{
  "encoder_arch": "transformer",
  "fusion": "cross_attention",
  "decoder_layers": 8,
  "decoder_activation": "silu",
  "decoder_fused_qkv": false,
  "decoder_inner_norm": false,
  "optimizer": "muon",
  "lr": 0.0016,
  "epochs": 139.6,
  "lr_schedule": "cosine"
}
Rows from block 5 of the text decoder of a small encoder-decoder audio transcriber, named by matrix and row number. Rows with one number belong to one neuron. Each number is 50 + 12 x the weight over its row's rms, rounded and kept within 0 to 99. All counts start at 0. After the name is the row's rms in percent of the matrix's.
After each neuron's rows are labels from the 100 texts, of 14848, where the neuron reaches its highest value: "fires on" is the input token at the peak. Only what is clearly more common there than usual is listed. The data: short made-up English sentences, spoken by a formant synthesiser in many voices.
# fc1: MLP up (decoder.blocks.5.mlp.fc1.weight, 256x128), inputs 0-127
# fc2: MLP down (decoder.blocks.5.mlp.fc2.weight, 128x256, transposed), outputs 0-127

fc1.42 106:34 57 71 58 44 48 41 41 54 55 49 65 41 45 51 49 56 49 55 48 55 56 51 59 33 45 40 47 45 48 43 60 63 64 31 73 76 41 48 31 53 46 54 44 60 69 53 30 70 47 50 61 36 76 54 31 46 42 38 38 56 56 19 52 38 32 32 45 30 55 47 54 68 63 41 35 48 58 41 58 66 41 44 52 69 51 43 59 66 49 51 69 51 50 59 53 45 59 40 34 54 52 64 45 29 62 69 35 53 48 82 56 58 37 32 48 44 17 49 33 55 73 41 63 60 47 51 55
fc2.42 110:51 64 47 54 58 45 45 42 54 28 53 36 77 56 47 64 27 55 42 34 28 41 35 18 41 50 63 44 50 50 53 32 57 50 56 54 29 50 58 67 55 35 51 49 30 65 63 44 55 48 28 61 34 27 32 49 20 54 61 59 53 53 51 40 68 71 62 42 52 53 57 68 59 51 52 44 59 67 35 69 54 39 47 61 53 34 85 35 57 50 35 38 65 46 41 45 75 54 36 51 58 50 39 55 54 51 51 37 56 35 58 50 53 58 71 31 55 42 53 52 60 45 53 63 49 58 52 47
fires on: " "; "a"

fc1.200 106:53 73 46 33 69 34 39 40 43 51 68 72 49 59 36 47 53 42 59 35 46 58 52 46 40 66 68 61 61 48 47 57 48 51 52 51 51 68 48 63 43 29 62 40 55 60 60 44 40 41 43 46 45 69 52 54 55 30 50 47 58 28 52 41 58 51 37 45 39 28 53 26 46 58 28 77 32 81 55 54 71 50 42 60 46 48 55 44 47 22 64 71 41 34 52 51 57 63 50 43 45 57 47 58 29 31 41 65 68 66 37 37 39 62 73 36 48 36 45 47 61 37 50 53 35 66 53 45
fc2.200 105:44 41 38 63 58 44 52 68 73 54 40 32 36 38 54 51 25 54 49 69 44 20 27 55 34 55 43 48 35 48 44 58 46 37 44 37 51 25 41 62 47 66 59 68 46 55 38 47 54 65 77 55 60 44 39 52 45 59 59 47 53 42 56 45 57 54 35 65 74 57 62 51 53 73 84 48 31 33 47 37 56 53 46 66 50 55 36 64 51 63 65 57 58 48 50 56 40 41 32 57 68 49 52 28 63 62 39 53 30 45 61 52 53 45 31 44 54 70 64 53 52 65 39 53 62 30 49 48
fires on: "i"

fc1.218 097:59 45 61 44 59 40 53 56 55 69 44 43 47 56 49 54 36 51 70 56 50 41 37 49 49 52 54 35 73 45 49 35 31 40 45 41 74 49 60 70 41 56 31 44 48 53 51 74 26 59 32 29 55 19 50 55 42 55 51 59 52 59 48 39 41 54 20 58 52 80 58 49 83 37 20 49 39 57 48 47 37 63 43 49 47 68 48 50 29 64 75 39 40 57 40 40 39 52 49 78 49 47 33 50 36 42 41 43 54 46 65 52 50 50 61 56 47 51 55 23 42 55 50 42 61 54 58 45
fc2.218 090:71 57 45 77 34 65 47 59 67 52 53 48 59 43 50 36 52 53 13 36 61 53 62 43 49 38 47 49 39 48 40 47 52 47 43 67 51 61 51 41 44 41 68 40 59 30 54 54 56 30 59 51 57 83 44 41 53 50 74 47 42 54 43 59 76 43 57 67 50 43 44 55 25 58 48 57 60 31 42 59 62 53 50 49 33 60 51 50 35 46 35 57 53 34 55 48 47 52 48 34 68 52 51 39 46 62 44 36 46 52 29 48 44 59 30 51 62 69 34 80 51 29 45 73 40 50 25 63
fires on: " "

fc1.190 118:37 68 65 51 51 25 49 22 66 61 36 49 68 55 27 28 45 50 54 49 43 50 45 47 44 49 45 50 50 43 47 60 63 80 53 52 43 46 52 56 34 60 44 35 54 54 50 49 40 43 25 50 30 53 72 45 49 42 54 66 32 60 54 48 52 43 40 70 47 53 55 53 76 66 52 65 58 55 76 34 57 47 70 50 53 61 50 43 35 28 41 48 53 56 47 53 46 47 49 49 56 48 37 21 34 71 29 35 52 57 63 50 48 43 59 63 48 42 70 41 66 47 39 46 57 43 85 42
fc2.190 104:68 51 40 45 55 17 50 57 42 64 50 43 51 57 76 50 35 53 55 59 43 59 34 48 43 56 50 47 52 62 90 49 51 48 46 26 38 61 41 47 52 58 45 56 56 49 44 21 39 64 35 24 49 38 47 39 43 63 48 51 46 38 38 57 44 25 33 56 47 54 33 60 45 44 59 50 41 49 74 70 36 65 69 56 58 52 53 56 43 60 71 42 40 45 35 52 49 42 58 55 50 48 49 60 77 44 66 36 61 49 24 64 60 52 36 39 56 43 47 74 40 60 47 48 40 53 73 45
fires on: "i"; " "

fc1.91 106:40 52 49 79 63 27 34 76 41 67 46 42 63 32 48 66 32 31 42 41 47 49 47 53 67 50 75 34 51 48 35 40 58 50 74 30 49 51 36 68 43 34 54 51 37 26 50 53 21 61 36 33 51 48 57 62 35 35 46 50 39 43 60 58 68 42 64 49 64 56 57 50 42 46 49 42 58 50 50 64 64 49 51 48 49 41 40 51 26 50 53 70 31 48 59 53 70 47 62 47 34 69 41 37 44 71 58 58 60 49 61 46 67 58 38 52 50 65 50 46 47 34 40 39 66 64 52 57
fc2.91 105:50 55 73 50 29 54 38 53 45 52 40 82 50 52 47 51 52 52 52 81 65 40 39 55 35 47 41 57 60 60 77 40 29 55 27 46 67 40 42 21 35 54 29 68 41 51 51 54 71 36 49 63 53 42 51 51 77 56 29 63 47 53 58 57 50 50 54 37 64 50 44 28 62 48 47 48 44 46 57 50 39 32 62 59 52 67 49 39 47 47 50 44 70 56 53 46 47 54 61 42 33 23 51 41 33 59 49 49 47 44 48 60 48 60 37 53 35 35 28 52 73 50 79 61 48 51 44 59
fires on: "t"; "u"

fc1.131 075:50 22 55 36 49 52 72 53 49 50 52 40 61 51 51 32 53 49 65 51 19 56 46 39 47 55 63 51 47 67 43 43 72 50 47 73 68 63 56 44 50 54 50 45 42 80 42 41 35 48 88 25 39 36 49 40 61 47 51 35 34 55 33 59 62 57 54 44 33 26 45 41 44 56 49 68 49 53 67 50 46 48 39 49 49 42 58 43 48 58 59 82 49 56 51 45 48 50 70 53 35 39 40 48 35 58 36 26 67 56 46 51 68 52 48 42 74 40 64 36 52 66 36 59 49 39 49 41
fc2.131 088:47 55 55 54 50 55 62 48 40 45 45 58 49 59 27 50 43 49 34 64 66 48 61 51 58 54 38 41 57 66 48 36 57 34 60 52 48 59 47 20 38 40 51 47 61 53 63 47 49 69 45 31 45 25 54 51 39 20 41 60 55 49 56 68 67 52 22 50 51 51 44 51 54 36 56 55 67 62 44 48 42 24 74 69 56 70 24 68 53 64 62 43 50 54 43 56 36 48 54 56 84 38 32 69 50 36 45 42 47 43 50 64 55 39 52 49 51 71 64 34 51 57 56 38 56 64 23 34
fires on: " "

fc1.140 122:49 55 32 47 46 44 55 48 67 56 44 44 48 34 48 45 54 70 69 41 49 52 51 43 47 70 63 47 58 43 60 49 52 37 52 62 58 49 65 23 34 52 47 43 64 62 45 42 52 53 54 62 44 47 29 39 28 33 54 47 45 45 47 52 24 32 53 48 47 61 36 52 48 82 35 50 42 39 61 59 47 47 49 71 56 69 79 33 37 62 57 30 57 23 47 58 50 70 52 50 68 57 34 36 48 59 94 45 63 51 48 54 50 66 46 53 59 43 63 38 49 58 63 36 52 48 75 59
fc2.140 130:65 43 74 56 58 44 45 49 50 42 55 53 58 53 45 59 49 62 62 48 54 69 72 46 37 24 51 42 51 55 53 47 53 52 50 84 36 83 38 45 58 51 45 44 50 42 50 59 57 60 53 45 19 71 44 33 53 52 53 48 52 61 49 37 43 73 53 58 23 47 40 49 37 61 55 36 38 72 50 57 55 53 37 46 44 62 51 44 48 71 78 59 58 55 47 45 63 28 64 27 58 38 49 57 33 42 42 45 54 29 55 71 41 41 46 41 50 64 52 38 30 45 34 48 63 49 20 46
fires on: "r"; " "

fc1.139 090:71 44 49 58 56 47 43 67 49 45 55 43 70 58 55 51 29 46 33 61 29 53 55 50 43 41 67 43 60 55 31 46 46 50 39 63 38 51 53 53 57 54 54 51 45 54 32 34 38 42 69 44 48 37 51 69 39 38 78 53 69 50 34 40 58 72 62 28 49 34 45 40 53 26 22 57 42 54 47 31 26 34 29 62 60 42 37 49 58 50 46 48 32 54 52 53 68 58 51 50 56 51 56 64 39 51 51 57 51 39 38 50 24 54 26 33 65 67 57 56 50 71 30 55 48 66 73 61
fc2.139 091:41 78 65 10 49 65 54 60 40 56 50 59 55 60 54 50 52 56 57 68 58 47 43 57 62 27 56 52 43 43 04 44 64 42 54 59 47 39 48 54 63 76 59 52 59 53 62 44 41 52 29 48 41 50 27 55 40 47 56 62 41 53 62 46 67 29 61 32 44 68 40 61 40 51 50 46 53 43 56 52 50 64 51 49 55 61 50 57 42 33 48 48 52 55 49 48 27 51 32 41 46 46 18 73 70 44 59 61 50 55 45 58 51 51 55 55 56 58 52 53 29 65 54 46 15 41 50 51
fires on: "q"

fc1.3 106:35 45 51 64 31 64 41 54 45 54 46 50 60 53 49 64 65 33 48 50 39 51 49 65 62 55 67 49 38 33 49 38 51 46 52 60 49 52 51 72 50 53 39 51 29 51 50 71 30 39 67 68 64 56 49 23 50 48 69 56 50 52 41 41 53 48 55 65 60 57 57 44 40 35 58 76 49 36 50 44 61 51 51 50 50 54 75 56 55 51 40 47 33 25 46 61 41 20 28 31 48 48 35 76 30 34 39 51 52 52 44 79 40 49 50 55 65 78 49 63 66 39 37 66 67 58 41 45
fc2.3 097:63 56 58 37 46 56 61 11 36 46 61 51 58 52 40 49 48 38 80 40 48 61 59 47 50 51 51 40 57 44 36 61 53 54 67 36 16 44 55 37 47 43 42 55 48 48 46 52 54 73 46 37 61 53 52 50 54 39 48 41 49 19 42 52 51 60 47 49 51 50 51 70 54 62 40 42 52 56 45 50 66 50 57 49 39 44 46 41 50 44 68 49 83 41 54 50 54 46 49 47 45 20 69 39 61 49 83 27 63 47 67 35 58 58 45 39 72 40 46 53 48 66 22 52 31 52 70 63
fires on: "r"; "c"; "p"

fc1.228 092:44 57 46 45 47 54 53 49 53 59 64 43 41 58 80 60 51 54 50 47 57 45 79 51 61 33 74 35 60 50 55 41 59 49 50 63 58 57 45 26 58 55 47 55 60 47 58 47 19 48 29 52 53 45 77 46 45 39 40 55 41 53 68 66 49 40 46 41 86 50 31 53 53 44 53 48 62 51 46 52 53 56 46 42 44 60 28 58 55 49 54 59 15 25 38 41 48 64 53 50 62 35 49 40 34 41 42 46 53 51 37 55 65 56 27 74 27 35 69 49 55 70 35 43 35 61 60 45
fc2.228 091:43 41 38 76 58 32 63 60 50 45 56 34 34 57 49 58 63 37 46 50 58 68 52 24 48 70 40 57 53 58 51 52 17 41 42 72 41 45 46 72 52 44 37 61 54 42 54 60 38 70 53 39 31 53 50 37 48 69 49 30 54 32 27 28 68 50 34 56 44 34 30 56 59 25 59 56 57 80 31 49 51 69 39 51 60 50 64 50 49 61 53 60 81 39 51 57 47 52 63 34 51 43 34 61 62 47 49 53 39 55 64 37 51 59 59 71 53 45 46 52 43 49 55 56 54 50 48 54
fires on: "d"; "c"

fc1.231 113:47 37 42 40 46 37 40 44 56 53 44 52 46 51 64 50 63 76 40 43 55 49 34 45 59 46 51 62 53 61 51 59 37 35 54 85 28 55 63 56 45 82 61 66 47 41 65 62 57 34 63 51 46 40 69 59 30 49 43 51 54 51 46 55 45 28 33 58 28 55 39 55 49 74 53 57 55 69 51 41 52 40 56 32 50 63 40 43 65 87 49 44 54 61 41 50 38 51 62 25 50 50 44 72 43 54 31 42 33 26 53 53 50 52 32 44 60 44 27 56 55 69 60 61 49 52 62 46
fc2.231 111:74 61 30 72 49 49 45 68 24 68 35 54 26 49 54 53 58 36 27 68 66 49 51 52 40 44 36 55 52 50 26 53 54 36 42 46 53 61 57 54 47 56 37 59 46 50 65 41 43 46 36 60 51 58 55 48 46 77 58 52 50 44 61 39 49 34 45 49 66 29 49 44 56 42 55 24 81 52 60 66 48 52 36 50 48 63 58 55 55 61 28 50 53 42 55 40 50 55 54 52 50 67 50 21 43 68 36 68 71 35 34 54 54 45 35 56 23 47 69 49 52 56 53 59 69 55 52 69
fires on: "r"

fc1.169 092:48 44 45 47 56 67 47 46 52 40 57 54 26 35 64 52 45 36 58 46 54 31 66 48 64 46 74 44 68 37 48 33 32 34 58 35 29 59 45 54 58 46 25 50 55 74 60 64 70 50 54 42 69 53 50 56 44 65 76 58 60 47 50 35 32 36 50 55 79 51 67 30 45 54 39 25 62 44 63 38 50 46 66 51 50 50 50 52 66 36 62 39 47 52 46 68 38 55 57 39 48 48 54 48 46 46 56 41 28 44 14 55 62 51 50 41 48 56 30 59 57 38 55 67 45 48 26 59
fc2.169 103:46 55 52 54 50 42 50 69 53 47 25 49 48 56 51 56 81 43 57 43 42 56 14 43 33 55 45 65 55 73 71 34 59 51 69 56 52 41 40 40 50 54 67 62 44 55 41 34 42 51 32 65 46 53 48 36 57 41 43 52 33 44 43 70 65 62 61 51 51 64 39 26 69 39 47 59 41 75 40 76 46 61 24 48 37 30 72 42 46 55 53 49 50 49 45 44 58 44 52 67 71 50 38 37 65 70 40 53 61 51 55 45 42 62 53 47 42 51 51 51 51 22 53 39 44 74 59 55
fires on: "t"; "e"

fc1.227 105:70 42 48 51 68 35 44 60 41 79 46 38 34 67 41 43 51 51 46 55 48 47 51 44 44 39 46 43 74 54 44 54 43 22 26 55 47 39 31 59 40 52 66 62 42 75 50 49 70 39 57 39 69 54 55 58 53 25 54 79 43 77 46 53 52 65 27 54 69 59 38 41 59 49 28 54 48 74 57 37 66 42 37 58 42 41 54 33 51 62 57 60 51 39 32 60 52 37 68 33 51 42 43 41 30 66 35 44 50 49 58 51 68 48 54 47 61 45 49 62 39 37 52 51 53 54 34 58
fc2.227 115:51 47 44 35 33 55 67 73 67 74 80 56 24 45 48 42 67 52 41 31 43 69 51 58 50 56 50 44 49 59 47 52 44 38 58 17 33 42 36 51 29 39 40 54 52 52 61 53 45 62 48 47 47 51 40 53 64 40 44 27 49 53 50 47 30 33 43 49 52 35 49 47 27 44 56 27 72 48 54 38 68 53 49 49 72 40 69 68 53 36 52 56 38 64 36 37 56 35 62 56 71 47 51 58 71 43 56 43 57 74 38 54 61 41 48 62 64 60 55 56 48 51 61 43 55 34 70 51
fires on: "r"; "m"

fc1.156 105:46 42 40 50 52 41 29 45 35 34 32 29 55 49 33 47 62 36 74 51 31 43 50 51 56 46 32 51 37 34 48 46 37 57 49 29 71 54 69 49 64 48 50 51 23 49 58 62 62 57 56 50 58 68 45 69 35 48 46 64 56 40 44 35 45 54 62 64 72 37 54 69 43 52 55 70 46 58 71 35 47 46 50 76 49 43 41 51 57 66 70 48 39 46 53 46 33 62 53 52 52 51 25 25 43 41 34 51 55 68 50 56 49 52 40 35 35 75 57 65 48 52 46 78 33 46 58 43
fc2.156 100:50 62 52 40 53 30 52 68 49 62 55 64 53 48 62 52 29 63 52 45 42 50 28 48 50 42 46 53 60 56 40 14 41 30 50 55 37 48 25 42 51 51 23 49 73 57 51 45 31 47 66 39 52 50 57 50 40 49 62 36 42 59 50 47 50 47 58 36 47 59 75 65 48 51 51 62 42 36 61 46 55 77 48 76 36 68 40 57 45 51 47 57 57 48 60 54 65 19 45 65 66 30 50 66 32 39 60 45 56 17 28 50 64 59 51 58 45 33 65 51 45 45 61 33 60 50 47 51
fires on: "d"; "h"

fc1.154 103:54 44 52 71 78 65 25 49 47 56 45 40 49 40 27 50 73 40 60 50 60 50 50 41 36 49 62 64 48 45 47 52 46 49 57 58 44 58 51 53 48 50 46 56 58 56 42 52 39 61 71 49 43 50 38 71 54 48 56 71 21 48 47 57 62 17 72 61 46 60 47 50 53 56 31 63 76 61 68 32 63 31 50 61 30 59 48 48 37 46 58 64 49 41 60 39 54 56 49 74 30 41 35 34 74 49 48 72 50 33 36 46 44 50 49 47 56 51 45 36 42 42 25 50 66 50 43 74
fc2.154 103:40 45 59 47 28 56 20 59 53 54 46 56 80 34 62 42 43 52 47 68 47 73 61 45 49 42 78 61 46 41 42 57 47 53 46 50 45 47 50 43 34 76 62 22 54 59 56 43 52 51 55 50 39 35 50 51 58 44 53 75 69 61 44 44 38 60 46 68 45 53 64 58 45 51 36 52 34 40 47 50 45 37 52 51 60 37 67 31 56 59 14 41 38 54 50 57 48 59 49 43 70 42 35 48 43 56 69 28 29 48 50 54 42 47 52 56 69 69 47 45 73 75 47 29 53 53 44 39
fires on: "i"

fc1.177 081:50 46 49 28 52 53 58 50 43 40 56 51 43 41 45 62 41 50 63 57 52 43 46 76 35 79 49 30 37 64 54 52 53 50 50 76 37 53 50 50 50 52 48 38 61 62 32 59 47 57 53 55 42 37 56 32 41 28 53 44 40 58 60 40 43 54 41 39 65 42 51 50 50 84 52 46 41 59 57 44 50 46 67 56 52 49 77 87 19 55 48 50 68 55 60 38 55 50 58 62 50 46 64 36 49 38 46 19 76 37 36 49 53 62 58 36 45 40 37 39 36 51 61 59 58 51 80 59
fc2.177 094:36 73 48 62 45 62 51 73 29 60 48 42 31 45 55 27 45 52 76 51 63 51 50 38 28 55 54 44 77 64 46 32 42 57 49 49 63 53 57 39 25 49 56 49 27 52 54 41 51 70 26 51 73 55 49 66 50 58 25 44 63 44 28 72 64 44 49 46 41 45 51 51 45 37 58 53 35 55 59 52 51 59 53 28 45 51 26 58 45 52 65 48 35 23 46 71 54 50 36 48 53 56 73 49 51 68 44 66 48 52 51 47 58 56 48 59 43 47 38 41 51 53 62 79 61 48 47 54
fires on: "r"

fc1.134 056:48 39 42 50 42 44 49 51 39 51 66 40 70 44 36 46 27 48 59 57 50 60 40 59 33 59 50 59 60 50 45 69 34 33 63 69 55 40 60 58 46 54 43 61 50 46 67 47 50 59 49 16 39 34 43 42 16 46 63 34 50 66 37 40 49 45 43 57 43 48 60 54 83 73 52 46 63 68 58 49 47 38 59 49 33 51 49 41 34 39 61 56 70 44 46 62 26 50 91 36 38 48 38 46 55 51 35 48 64 50 50 50 44 51 60 49 67 50 25 47 52 50 39 26 49 61 50 59
fc2.134 065:41 37 59 54 37 58 55 34 49 45 25 40 60 59 64 47 55 37 34 42 73 51 63 50 43 38 64 53 50 66 34 45 49 40 55 69 56 42 52 46 57 50 56 40 57 52 49 35 50 46 43 61 51 49 39 50 46 62 55 52 54 49 85 57 50 93 50 76 42 47 70 56 36 67 51 44 26 35 45 44 51 44 55 58 50 31 54 56 38 83 56 29 51 55 49 53 26 49 50 49 51 64 37 64 48 22 61 48 46 36 45 53 54 30 67 58 26 70 63 49 48 41 51 53 68 41 47 41
fires on: "i"; " "

fc1.243 111:49 66 44 36 42 50 39 39 44 31 43 48 36 63 59 46 46 55 44 72 58 39 56 50 52 50 24 62 50 72 52 51 47 39 24 78 53 60 54 35 46 51 53 65 51 53 48 42 53 45 56 53 62 62 69 55 52 47 43 59 57 53 50 48 59 66 35 30 66 54 42 44 36 51 60 80 50 42 48 75 34 42 63 35 57 36 59 49 43 84 40 65 36 45 64 33 57 52 41 51 34 55 27 65 55 57 55 61 42 71 54 45 43 57 30 66 46 58 27 20 72 44 48 42 41 51 41 44
fc2.243 099:50 48 40 37 36 43 63 81 26 49 43 45 40 43 48 42 35 53 58 61 44 53 44 63 52 53 70 46 50 54 60 45 50 54 53 60 45 51 20 42 39 51 43 43 55 54 40 42 45 48 56 61 60 35 54 51 31 57 50 50 66 40 53 32 46 73 73 42 49 46 69 46 53 43 48 53 42 49 54 80 57 83 49 51 58 55 47 42 74 72 58 34 51 48 47 78 36 42 66 67 63 55 72 46 40 55 33 48 52 51 44 45 38 52 50 64 37 42 50 71 29 43 33 43 35 70 73 28
fires on: "d"; "n"

fc1.44 113:41 54 61 46 43 57 15 54 58 31 47 32 58 55 59 54 50 33 31 63 41 60 64 60 40 72 50 55 62 60 47 54 74 59 40 34 34 54 60 36 62 53 57 62 32 52 52 34 44 61 60 49 39 51 46 44 31 74 59 32 38 55 59 48 49 50 67 44 44 55 36 54 50 27 57 52 62 72 64 50 50 39 61 51 48 53 55 46 31 44 59 51 37 46 52 55 45 47 57 35 55 25 50 63 77 41 47 40 56 51 23 49 67 40 39 67 59 83 41 56 60 51 48 83 45 58 44 40
fc2.44 105:58 56 37 40 61 55 50 45 46 40 49 35 44 51 42 48 69 63 48 26 50 66 51 49 61 50 58 66 40 26 50 66 40 59 54 52 41 42 37 42 49 30 54 45 63 74 72 65 43 50 57 51 55 71 40 60 75 65 54 16 52 43 50 33 62 33 28 50 55 67 73 50 50 73 72 48 41 44 44 56 76 49 45 45 47 38 48 50 37 48 60 41 45 59 47 32 53 51 59 46 70 57 37 54 49 59 19 47 39 43 49 54 66 53 51 19 42 42 43 55 61 36 40 68 47 65 37 51
fires on: "r"; "t"

fc1.88 094:61 49 66 50 36 42 36 57 46 59 61 40 36 47 71 56 55 52 71 64 43 49 63 62 77 52 51 50 55 57 49 70 50 58 40 32 50 66 66 47 71 49 36 31 41 39 51 59 52 55 55 47 55 42 65 32 47 58 44 49 47 35 41 29 43 34 57 33 41 51 49 51 50 69 62 47 63 69 60 40 50 58 37 69 44 56 71 38 47 60 71 26 59 49 43 46 65 69 45 43 59 33 36 51 55 43 40 39 36 36 38 52 55 64 27 27 36 39 38 46 47 79 54 49 80 61 42 39
fc2.88 102:33 49 53 38 55 54 39 46 63 46 51 39 60 46 33 38 50 52 61 60 51 54 54 08 36 70 43 64 34 47 65 51 48 42 51 87 43 55 27 49 46 50 41 64 61 68 69 70 26 49 72 47 53 62 45 44 39 33 49 52 60 63 41 59 66 65 38 59 64 34 54 51 53 43 48 54 28 46 60 61 39 33 60 50 60 41 35 34 41 47 49 47 31 35 44 64 39 32 58 42 45 52 56 23 37 55 53 43 57 64 52 70 60 43 51 30 49 68 60 44 58 60 66 57 41 52 58 56
fires on: " "; "e"

fc1.254 092:41 39 56 59 66 69 41 35 49 41 50 72 46 54 49 41 52 33 28 63 69 50 32 51 38 67 48 28 58 51 42 58 49 50 36 69 51 38 49 27 66 66 44 48 30 33 56 83 58 46 42 54 51 50 44 29 59 44 57 43 48 49 35 49 42 49 50 50 72 49 37 62 55 52 31 52 48 31 41 13 50 50 64 49 45 42 55 69 50 51 47 56 71 51 54 56 62 61 64 35 63 52 40 32 73 56 81 55 29 56 69 59 49 60 60 61 48 44 60 56 55 53 49 42 46 45 39 32
fc2.254 087:47 65 49 43 67 48 63 34 60 50 36 50 58 39 60 59 52 29 51 37 52 40 68 59 40 76 58 72 45 77 40 43 63 74 62 47 36 57 32 74 55 39 49 64 48 46 61 24 65 44 62 67 45 50 28 53 51 41 50 48 60 75 51 55 61 27 47 37 63 52 53 44 50 35 37 50 62 51 39 54 49 58 48 34 56 54 33 49 43 31 49 59 51 52 27 47 36 37 28 72 48 53 43 66 50 43 49 61 27 34 41 28 55 41 47 56 54 47 36 20 49 51 54 57 56 40 44 58
fires on: " "; "a"

fc1.176 096:39 25 50 41 51 44 32 51 61 21 59 51 41 51 67 36 48 31 57 41 37 43 48 60 55 32 65 80 46 38 34 56 42 24 66 50 53 44 48 48 55 56 37 48 59 54 84 40 46 49 67 49 45 74 49 50 45 51 70 71 48 52 27 33 51 37 52 40 59 54 50 49 67 49 75 48 54 44 75 49 41 41 39 60 59 50 52 76 81 57 64 60 65 50 53 47 45 33 58 68 56 44 55 61 42 28 51 39 42 44 53 52 62 52 35 46 51 43 41 55 46 58 66 46 45 59 51 66
fc2.176 114:56 46 32 53 55 44 45 50 46 51 50 42 49 55 27 45 54 49 58 62 38 55 56 63 60 43 48 49 40 59 45 39 60 54 63 52 48 53 36 28 52 51 55 62 25 38 57 45 65 46 52 48 51 29 80 59 76 64 50 46 70 65 71 57 38 60 45 59 67 50 39 22 60 48 33 46 37 61 27 32 22 44 63 57 40 48 50 59 20 07 49 53 47 37 41 37 58 48 53 31 44 63 59 60 50 71 53 50 62 52 51 54 69 50 59 47 37 44 34 49 55 39 51 58 55 59 44 66
fires on: "d"; "l"

fc1.129 091:48 34 61 56 52 41 40 23 57 55 48 47 59 51 48 58 45 36 67 48 50 45 60 42 49 53 26 46 39 39 49 45 46 78 48 48 58 56 52 48 49 64 57 52 51 39 53 58 57 50 77 46 61 60 52 52 29 51 74 81 49 26 33 55 63 64 58 54 44 92 56 56 44 48 54 42 46 46 47 53 42 53 75 49 59 53 37 52 37 55 51 48 62 51 43 79 41 71 45 55 70 51 19 53 50 47 34 46 52 43 43 26 46 48 76 55 39 72 72 34 58 57 57 43 51 62 45 42
fc2.129 104:52 59 47 29 61 51 61 36 30 73 47 59 57 50 45 46 38 44 37 66 50 46 46 50 50 50 50 46 38 53 40 51 54 40 76 24 92 36 16 51 41 47 51 72 43 50 53 61 35 37 32 57 61 52 74 49 61 43 29 45 59 72 52 56 52 62 49 62 68 40 42 27 57 57 49 69 53 35 40 13 57 62 51 58 35 66 44 51 53 51 43 43 49 52 56 71 53 52 39 61 50 50 38 41 55 58 52 49 48 68 53 42 50 51 40 67 60 32 48 58 42 49 46 27 50 46 49 59
fires on: " "; "n"

fc1.92 099:71 39 44 54 55 42 49 63 65 49 43 35 40 52 43 51 56 46 53 37 44 30 62 50 60 66 54 58 74 61 39 41 50 26 69 53 51 69 66 29 40 74 50 66 62 58 42 62 53 35 40 65 49 62 41 62 50 40 67 60 50 49 37 65 46 54 66 63 58 52 44 33 48 26 51 35 34 46 34 65 49 65 55 56 47 56 32 46 58 42 27 66 62 50 36 31 48 51 48 51 45 49 20 40 50 51 70 55 42 59 40 38 28 42 44 39 50 25 53 49 74 39 67 67 60 61 65 51
fc2.92 096:25 46 58 43 46 74 51 46 54 34 55 53 49 43 48 48 37 58 55 48 56 79 40 39 24 39 61 60 39 33 34 55 41 86 54 64 55 50 45 57 51 30 70 48 61 34 59 80 48 45 47 57 73 67 46 26 64 39 50 30 44 56 34 35 60 61 54 60 61 58 66 45 55 52 56 54 59 39 46 45 58 36 52 44 55 46 55 39 66 50 52 54 57 53 53 66 44 36 43 54 42 43 83 66 46 52 21 29 40 50 57 54 69 46 31 51 45 51 53 58 50 56 34 39 51 49 36 43
fires on: "i"

fc1.104 096:49 40 61 52 50 46 41 41 39 42 49 45 32 48 51 40 51 54 40 38 65 24 49 44 66 50 58 34 79 54 49 78 57 37 55 74 41 53 53 54 38 45 63 66 34 50 29 45 49 50 38 58 67 37 41 64 42 62 66 70 58 88 59 48 62 65 49 49 50 68 50 51 48 70 50 50 50 61 34 38 56 51 44 40 47 57 56 51 42 57 56 57 39 41 49 65 56 42 42 54 47 42 56 31 50 45 67 39 27 79 49 42 19 82 46 38 37 54 48 46 55 51 52 39 52 52 78 59
fc2.104 101:38 68 63 51 43 34 53 49 55 47 38 49 73 63 47 56 66 43 51 50 49 46 34 48 52 51 73 46 25 56 61 40 39 40 33 54 58 61 37 66 79 62 60 34 51 43 49 36 49 40 50 39 50 41 61 66 53 59 51 37 54 46 59 51 75 51 46 48 50 47 65 48 69 46 54 73 20 68 48 42 53 66 60 52 51 41 46 66 36 34 45 61 55 36 54 41 37 48 52 69 62 49 62 65 73 35 56 73 36 59 50 41 53 46 58 48 49 24 55 51 53 32 19 57 45 50 27 26
fires on: "d"